config = dict(
    hop_length=160,
    input='log_mel',
    num_classes=8,
    norm='layernorm_no_bias',
    activation='gelu_tanh',
    fused_qkv=True,
    qk_norm=False,
    residual_init='scaled_by_depth',
    optimizer='muon',
    lr=0.0026,
    momentum=0.9,
    nesterov=True,
    weight_decay=0.2,
    adamw_weight_decay_other_params=0.05,
)
Rows from block 5 of a small sound classifier, named by matrix and row number. Rows with one number belong to one neuron. Each number is 500 + 25 x the weight over its row's rms, rounded and kept within 0 to 999. All counts start at 0. Numbers have three digits each.
After each neuron's rows are labels from the 100 clips, of 14976, where the neuron reaches its highest value: "top examples" is what is common among them. Only what is clearly more common there than usual is listed. The data: struck, bounced, scraped and rolled objects made by modal synthesis. In brackets: how many of the 100.
# fc1: first MLP up (model.blocks.5.ff1.fc1.weight, 1152x384), inputs 165-219
# fc2: first MLP down (model.blocks.5.ff1.fc2.weight, 384x1152, transposed), outputs 165-219

fc1.683:502533551473529470493490483482479461510498553488532506498472464483489513496507541455530492504495472526486522518507519510506501474504520453508502484520476485509473510
fc2.683:496535553468453497525479514494470456537508527525494485496462508468483480505482517497472515519503460544525507493506503522464494502515520456499483486517456510463480506
top examples: closed tube (100); medium (60)

fc1.391:518499516488520459496439479538473513500526525497479469449523538472496564534483506486511490533489537481501474479495488442509532501495539481504518527556515528452478517
fc2.391:519493534483498457487439480490499533475520472514501480476502548487516552485464488527481469576503499501513518449498519460490512521503489471480525530473501540535529483
top examples: ring (97)

fc1.247:549508557510479496510469550502519527527442466546541522523496506517501523525481493530523493523494548517519512509492493521494478455494526471516517516519475450477517535
fc2.247:537501526495491502490512512520457547552455553516503462476515493499495527489499425523498479483495494492493465492473489510514502497465543471534444532496462475507510454
top examples: clamped rod (94); small (70)

fc1.561:543486510508507526493482527490491489500534501476519487490495572464539499494508517500511462508511481483475503517423521443548550474512507515526527510490496517487493514
fc2.561:483464506485514544510499497501517461492515527494525490484483559495512481497531533464490449511488498459476492498478547483488506507488511554530521511513495540477490500
top examples: clamped rod (100)

fc1.535:460477475455531508484467483500480512473522481473498497524496491469491526528529519471514537519505468517490448523493436541501495529462530488509491479504524524490531479
fc2.535:475478505478503496521509458513521468492477474477503497473520478486515495498490550474524524493503509512483493477481483534517512459480459527489540484494500506491474423
top examples: square plate (65)

fc1.593:455514495492504484544505513470520473540508454497514481484514530497457477525510547483539507475560568538480480470497475529486505514473449478480474511496460505521524524
fc2.593:524480510475494513507497483450489502484505460488536462480539497529505518505439538479531540507513534495496442495506511497512477488470460454558499497523545502481479503
top examples: square plate (55); ring (41)

fc1.369:523449518489475502498505497497501457508525485527491475519509537544501482496517476516487459444482541493488512460467537442482515546531490495504476519521500479517526475
fc2.369:481463488505461517542473545487488451491495510518451483518476516507531505509507495508489563410509520540523471511471516515498509519528514487493496482479494489474494477
top examples: closed tube (100)

fc1.167:539484519451484528510432524543510448507525479492499510488524492488508520497456515500501510488502518561501479468519527465524493547484494530518499495526493528491508506
fc2.167:515470528490478550518485544486542428493483522494530552495455512468446472523482532499479506519501513537492521493501517460474505539478510543491516470513509523499451531
top examples: clamped rod (90); text has "noise" (37)

fc1.525:544522517525517475543536502466505458461481533498481503498521516456469489507495494479491521484530546433470501500505503481455519540494525531464470489518487513475548517
fc2.525:520505498477485513496501508480496467490500441486469431478482532508488488511516509474458498468510529429471505485479511542481509494509449549495491528486499512484537519
top examples: square plate (95); one hit (63)

fc1.483:508516463449480463569401505528508467515481495517501498502455489466533509530514477508512499535511514508544506516488480461493480483473478447478446495490481484507482547
fc2.483:509478496502452521531467506507461525524460518490486527541517467458549502540527516483507443558505512522507506535497499458505512444482443445524493515468485505492483545
top examples: clamped rod (100)

fc1.534:515485548488437455553464477498511470507516485485510513513522517488533497537470503479533487524497469475470477537514505523504489500470480501492500532556510520529502507
fc2.534:494520558446409470516517500484486505498537433478519498525528526499528510545498474515489501496499477486492482503492508519480498517479491515543523538513529532510497499
top examples: closed tube (100); text has "noise" (40)

fc1.515:503490476467479518487546511509495475471511492473579517512531466517465489506502490496510518515507497508526516499542520467472474483441531498521511472505508480490534515
fc2.515:502539526471506504484540488498490484503519507485503493499521458504496488478509490505490498481496513545495499535524518470518467490466526483490496452484499496468558482
top examples: closed tube (100); text has "noise" (37)

fc1.66:495486488458527535450500480457487447486501509497466478491504484499459459505516515491466463476517524525505526495546495502528491471509457478518543470497507469466513500
fc2.66:441515499456536498511490536481499456529500507525470484503504490525488509504550535510474540497528473530499487488496476510518482477512489485467520471488526444511554499
top examples: ring (99)

fc1.458:503500505460471523531440543544508523463492529498472472465507474509434537498485450480448495480516510514534509459470524525503523486494534468490493512533469530501474510
fc2.458:511509527468473507511472509528492578461501562514508474520512544513445504516488491497456504480478533506529516474468462532507485525505499452496508536500485527472483478
top examples: ring (100); large (62)

fc1.284:501494538491537443499460525572483470482513487528528576463502512515513444487520535501502516456517505486512537483497514503501509518514483510470504514516509485489509503
fc2.284:471479526494489508515486482504455440482503465537523590522516506503516434503504577516504524454537494514536497508482487488544511501523504522491455496505470517497507509
top examples: clamped rod (100)

fc1.462:530498451501531512478482520493524491518532471498534478508485563522514515478514470506522519490495477511505503478517481518529496506516472514479499529493548483498466532
fc2.462:490472494475496489512508497525456492521480471509529510492495518511487479520498498523525524541488510555484498478499521500513510468501500533485494506496507476515444464
top examples: clamped rod (53); bar (47)

fc1.190:501496462496479536512514506540498520525481480511523539530516444479550455497507445487496495509514507462523485483533503491527518509532519488487477504466475550489485491
fc2.190:504467511478517510523517473489519510541462537499495535502477450448545483518542422490520498493466510517525525514512520473487522489499504501494465526443453538542508517
top examples: ring (79)

fc1.340:515500504510512499495497496502539523515490518515511463454550463498501520516465425514501519470537532485464489515493513471538541495472532493522492512519503502496517508
fc2.340:505505512487490487446495485515502521495529510554495484506521498532469516503461467512518502482549513452470523516493547534520540468498504500507524518468522525508501498
top examples: ring (84); small (62); clipping (31); text has "clipped" (31)